{
  "dataset": "scattered letters and digits in many colours",
  "rotation_deg": 10,
  "head_dim": 64,
  "layers": 10,
  "lr": 0.002,
  "weight_decay": 0.02
}
Rows from block 5 of a small image classifier, named by matrix and row number. Rows with one number belong to one neuron. Each number is 128 + 24 x the weight over its row's rms, rounded and kept within 0 to 255. All counts start at 0. Numbers have three digits each.
After each neuron's rows are labels from the 100 images, of 14848, where the neuron reaches its largest size: "peak at" is the part of the image that holds the peak. Only what is clearly more common there than usual is listed. The data: scattered letters and digits in many colours. In brackets: how many of the 100.
# gate: MLP gate (model.blocks.5.mlp.gate.weight, 416x160), inputs 0-79
# fc1: MLP up (model.blocks.5.mlp.fc1.weight, 416x160), inputs 0-79
# fc2: MLP down (model.blocks.5.mlp.fc2.weight, 160x416, transposed), outputs 0-79

gate.355:165101115157158110118142166107148086089131164145127107119095127128130131143176128108123101149170141132147166142126125104145158095113111143106112130121115165115157137133109153147108148105102153145129139154141115119114112127113135110120138087
fc1.355:141123148143095131080171103137154109115142101085132104156115108101094125100142125123137103134180147111116077144133092116143143109116145126124104132134080129129082131135096106094125113141112137130154079101091152140106160142117186157088131138
fc2.355:088140140098108130143107120062129146095129128119124132124108109141102149125161166134111131111146151149117092146157130137069134123123131138117136135098151128096136124107166117127104098162102143121175098134132187129127129126141121149131138108
peak at: middle right (36); middle left (27)

gate.291:151120122107107144134124138159135130099131127135119080130099148137129093105141145149122155177188126123146111123138086135167134158143118125077098123154119156103117131116103092132094149157095119092141155154138090150099138113149120166161179096
fc1.291:096117111130130137163102122151121122116120150191083095147141166078110089116126129135104127143157125137138102135134158131143108154141120135128110107083146152072139117168095099117116136138110142112098161113149107125112093159119140154111124121
fc2.291:147118123118155152128119080190084142118108115142178118086132134108116133106138108159079136177140146124164083130130140179104133123107108113124125172111134112120109156158141102106106144129173108110150139121152147135122144160166110152150128143
peak at: middle left (37)

gate.46:133155092136124122169154133131150088139106113123124154140152112133130133104139094121144127132113160131108140087132174090159118125114144173153150134077118092142120123155146139154177123127121163146135163112087135082146111125168102122116103084
fc1.46:064135155151133118148105076135146140112158135147136076106123137142142150174102159119115139109156151107117155186128113132127147118108122100139126145138146106127156159135090105094143146147110106096122162104168086103090160145103096140187125163
fc2.46:139121175124135145132155159116128133113147131128136132134126114118120115143126151131126140145121149105160112142104080156137155140174137140095133104137127158099122127106110106149103140075079120119129125099125086171096091179133145098093102141
peak at: bottom centre (35); top centre (25)

gate.86:123128137129124164079141098083152094089079138158133151130124139170124126147111123091139138150133139146144129085107107091149143106133126133147115128127125096144147093128116158131125086133122103102136164150120158126122097115143107130123135142
fc1.86:166127104139109085173159099194093172106123113150171137110153082130103122117155141166091126096124121105114086166141155114122075106132173156133132142130117161144134150116131127107111146157114166166122141135123115116120129125110145108157152141
fc2.86:125119120138162174117161110130128074118112087154122150111108166148128141145151135174109137108139080138151118102120103145135152126134123090121120150128093120113144127158154111121109093127138140098111097130124128133144111166129122139185075130
peak at: bottom centre (31)

gate.294:149097116122139151140169133190145156116077112149122111134101097121131118193101133116103107116156103159164131134127139117138135098124069154093144126133099090111091133151131136143137145130161120085141176142110068095096133109132086105109125135
fc1.294:184129123145102125155080161124141117112112102122121144116136154099106127138118101134108126123165114148078123104063148140138108101130135123139171114143115093126114139132112113062142151120126136112102121156154114165105118139146122135148114123
fc2.294:102089134107162136113171105124143118154077141123133094117139123147090130119149164126151072127088105205113131121091108180137120147144116147160142120134144110089118159137117109097203158116139132091104191108133097139126123116148117130139158134
peak at: middle left (29)

gate.97:152122136122121151081158146118131120139112136144105158092162163130127155117143151112178124151115124131183100088136186134127111141166137160147089123162120133167140131094119104173142103078153144153140121108077124149124118167094110150133130145
fc1.97:166112145136123142071113114170085113139089158104144143156137150156128192090148165124147095112129077136116162130136145137129106126101103124114077187136136128145117165133116139156075083169173114120162114125093136139131186115080116104134148102
fc2.97:114098123144140110144133125147118118095092105130140124109126107144131138133157138119171145154159086108116125119145139148112122125116109133103113122151122152135126168138138069174158133109144121102109111169128072123142134091120120116131132143
peak at: middle right (27)

gate.164:132104138136148118113157141070115131139106139093114154116131123183148139094153119160141140104155093142124151179087129148155144184171113149184129104093122112153122140110094128107124088136146144115118113130118112148143105187107081138122107131
fc1.164:136117152088125187116131120125117115117124136138160126137127163129105123115123125146126161123129131151170083124104122105122122173141124135130118081140146134076138130109113110138089106148131152188160156130115116162146125168117117128141134125
fc2.164:156157082134149095141127124147116139109097092159114141139125142149131096172129121151067126158156117126168118137095136155120143141182162143104137141083142096134176185122118086129152169134143121134111101128123126121109162136140104141110099117
peak at: middle left (31)

gate.374:112135142155137119145123112086134164140125151096147160131124134139181159135167159146099118147065092076167114146120131163148097111130117103097143100165142165133109171117141117128153131098127135159108126126172086139151116120124112148118143168
fc1.374:117142123105114128117088148112091098132106108182097101114142121099107120130111116065151154111167158142098155114117215128112155122089111138198148155097120109121103097103129142118136129136133072111127161159119136100109147121125115115129119130
fc2.374:129135127079144098117134109113148093119080165118118143121119123147100163087138107123092167087140121166114117096146121146143144142145134133109141129113166158149130107124142154184127105171177178114142145166131139131158174128126126155098151090
peak at: bottom left (41)

gate.407:104097147101132082180108100144066138120122118111129168131156107090122103082114149091160131140106118104101137150152183099116182088091133118134092121145107115129163138147157118106127133124115093111133125131122122108156116139128089097179106115
fc1.407:076138106118128118161089138062128143109086105122147092129136124114139076097132126137099123162087142145130124142142123103147156125089129116118074131137135131177126146138082082110104160125095131162132150110081152110117151145123119097148105098
fc2.407:126091120182123145159134143147105120150125104184132118143094144149146146162105142121130137094173121132145148104154128106102141136136136111124135165135110107182112116104119100130164133129111159131126143155144123101123143092108088143118153165
peak at: bottom left (49)

gate.292:130127113126097145151156095126113127132173117147116116150080150115139163103128160135098094079161150134106122102146122099109171134146154138166098174150112123143144131109111160136108097085116154159094123133140131125120116138091136147105138156
fc1.292:158157138127151134152119135127126140113149077142115109118127146157146083145147108072098170172146118133121175136122120118130093125167081097098140165120131123160080141152124080113173134116123105081105120107119177155129103115141148084100122142
fc2.292:133139084137129134105110091119102140128141146138127136127132125101170143126114104121153120144161160118114139157129080119157124160138107119125134118179127094125194073167140104113158097122121155144144128180153081121122115102113120172155154082
peak at: bottom centre (50)

gate.241:149119113127141152134134149145081137102179140090145107101125150130165135126126150113182152139117114085114156138145080110149181122142126123105130129146119110161145148157139117161117112105079155136172110128137150158130110151150130106090119124
fc1.241:099137112121118138123168141151100109129153102135091116124107075111142151119112159169090105102109134193134147132116132138161123161140106127104128132142136131157126147160135115133136099109147153120123146113134115138111125126188105114143134114
fc2.241:109105101115148098131126143113123137137100164147168147102141115120134113154140162115109131130118147098072146119133116119129115115154139123121139109141108118106138136090067144127147150104109160091108154143159141120157097144132136193111096124
peak at: middle right (26)

gate.39:122159128159129116151101126158116138104101091147147134081138132157119094114112168129175144106121098146144181139126101121097127161110126169110147099167158142158137089140132145131153131113126132108188138140151081142102147130102134099149107136
fc1.39:102095164128146120141091140142100152107135102118134143163132098149148139087123157102134134157160134118105109118154115109132143158124126094137144143133121113133151124136109123156113140089128099132169159162141152097119096116082141118094132104
fc2.39:179164149128159128127093139157127143134122097104124116139133133097123117164112130104090141099168160106174138113114161120102140138114110091134170120158117124108078133091132117141106147106150146121152162147118088109081116135160150125171142096
peak at: middle left (36)

gate.144:142114140125160143125085143120130122147110124124115085149165137107159161098120141121136146158146098172126115130118143099121138119124156103100081083128105158083127105127095082116124141113107125136115159091126128128108163136139114122134178138
fc1.144:106165126114123125104157090103118147135075158114127132129081122155102100109138102088121131106123130115131121100143080120120128086114125126132172141191174137134102114145116132124097120142108138121152148121134143152095139082088124096112093127
fc2.144:158122148151161084134149118153162129154162086132115132078158087129098163148145103139146151088131142149106142128115118135158138113101154143131137111121069142101150138122129119120097130135099138103124105134135139102121135152145108158168107120
peak at: bottom centre (27)

gate.261:176160110111124116116136141122107127114108147113156093128150111153135110128119180140112148082111121108151137163095144151126118145185116127136132128102170119129137147133124092179146131126103140181133110061116145128083118136070146147123129150
fc1.261:168101067103150097153082135110141144130128138130153114126157117084150104140122136117151140113112107099152137137114113127130128117123123099136105122131164155114078158115195148120142145152126164132163151112114144126160090172139161124136175080
fc2.261:129142157129130170112153142133147145115126150103124113079107140148123143126119150083135122166125105099105102092157087129149082124143097127131131104136130112136119133165119184143144139122123103120136135126138120137156144148096080120110137152
peak at: middle left (43)

gate.78:113177154158154163126085154093153122166104124145131095159141151140147130132143082091138083114118099118120118149114152152138140115129169057142149134124127166136129094121127100099146116117115147144144132171158130166125122150137109134110139093
fc1.78:127110111125119157107124136133165077115156143135090113129135152112128130150147118119153151110099149078145137121162072139111132123188168159128144101136193115123109170096158136120153123159100136125107159117134197101084128134139114119121118131
fc2.78:149111118131134087184119099120128120117131127179100133160156090111110184120125092164129160142156117081154132154101103145150121129142138172123110119124162086137139117143122142141145105160125119121159097163107127146180134139150124115136134152
peak at: top centre (46)

gate.356:119140119148113127134131105066115090129152153100135118150128130125139092133163138158102136126105140119189166127139158112126102177125140100147171113147115115108102110096142137111152127104143115108109138115109139103135092103140139107167148102
fc1.356:107131112131149161106150121111115151111128184165089164130141168162114144150167151172124162093146129121079118125173140103144117112176121123106118122107134110102110116093122157144167136080128145149145104106137143159155168148140112138139121101
fc2.356:122155114137089143105132135124119112118158141150102117105114100138162136146123148111157142096139074155131121119125115118129084137091152089122134110155137128119144136166168151113161113159172115075130128083109092155100087095126136108079170119
peak at: top centre (31); bottom centre (29)

gate.177:083116100184110162122116164126101118115153118152153104134107114104116167143156138164130192139098115106133144128138121129101127147113150146129104089102123131117178124122123145139124122114108149150095119144122150175190090145137113095133130117
fc1.177:138116101140116104119154120149111079141119151116122114076133085162105082098079163125110123131135139141140070153163122099159158142157134130085171127144108115157116100146090115127116144131090144128120139120120132118153137093157124130145127171
fc2.177:108114116115096078135131137112153108113114122111128104112103145116159129140112184134113123092128112115117160136145140131139093120114160114118118120171152145150124106124157139126096131073116180106136126130119166139110159084134120141092172169
peak at: middle right (40); top right (34)

gate.406:141129135118125110124101110149159117150146099154169138147149133141071105173131150108131179117133173171139174139167135097149119132117156111159139071132112098141130126102109165131098110119142112080128143105137140148143133086108073167121170093
fc1.406:124124144130143167133151149113108090160110144090121068116113144134119132078125130131098111125131137140153103135085136111202176098102128103150112123071131119126147134136138127106121119131111122170087126166105134139113131144165097063120121153
fc2.406:167075150133097143119103115098120133118111065094130114147074149128173115086103113162127146126148135117161101138134119106173130104132134149129141109146163152115126145088109117166151135094150144161133138117104128120164182123116108144104148153
peak at: top centre (28)

gate.106:125146123105128134100090149144081105130124089102110156105111179120084076100136088115121124127105108125157132132118114161137148100164103157131126125133142174150149106139150161131139117155104107111146141161163134108087104126165153135122144153
fc1.106:163128145099146133105102181113071119139123121129114177080123156149114092093092105112122141120136099117124152139135130134098177102130109152094098141167129186184140135113134150160147138144138114105133146174125146126121132113178129166109142126
fc2.106:115155177157123129158156118117144133158095109112098085126131135110112135105103133113158123100149109154100135164097150100132096125142140114116134109084147120139115112139100104139154125135158106179113109099127105085129121169106112120093116134
peak at: middle left (31)

gate.127:133112127152102099160167143142105108136093115152108095121141133105131143120124125109123091151170135129140137145162120103097115127116140081123146102114073119107156140140129035153097130152095096160130136125111101118109144099123150116134124125
fc1.127:062139158115139115140179140132128164138105112130126105123168133108138102147104111113180090140118164139119118122107118097113116135160152094155128143137122091137136113090160143108156154131088099102089142143090126095109139086141113149124084124
fc2.127:136140191109136108182108137144076103074176146113131120099058138143110152155105153127160154118153117086118133112139128143166139132107120088098097107120116164125162101125132110168131121133129121127107142134153112158096147123153137144133124125
peak at: bottom left (69)

gate.367:116076179161148140120104110105126116114103142076130150133126138110124144168166158092135119155097100136123158132148127110146158133115114131120118112148135135128095137111134125141132111076114116156143116081073083166129071129134159105168159113
fc1.367:154129123148146140152087139100087122109123139132140146146145124145137146169132124110166128129137091100136169145139128117119105072120141122153120098154164152135179149096120118134149131115147154160118133172154154140147141129125077104159143134
fc2.367:110086138095108072138131158123135090130092155108116125107107172121112131144118118164123127147093133156130125142133139138148130108126130119165137094129157114134083185143109096131135129138118122118174127121134121122148127105157123105097097109
peak at: bottom centre (49); top centre (42)

gate.272:157168099163139157151170113135145124128082117133118106085118157115146119119166113117148110163127119115101156124132118097084117122122125138124150164129107138087130152120156147112173121159129114100134113141142130157118107112107100132149143156
fc1.272:135092145126105095172091114163147163116105136097109124150143130120174125123119186130132167154065113091125146137155138108131085165128120151124119107144174121144139160140100093122118105142100165123128127164094120087133145121109117130128167133
fc2.272:122114134079134134135149143099136107162168129132132137102100150140162103089151114128159119104136116149103136121143115145168140118082137103092095167134146085151145119149175089137156172115144115108111123125087125160107117121072127129116114098
peak at: top centre (48)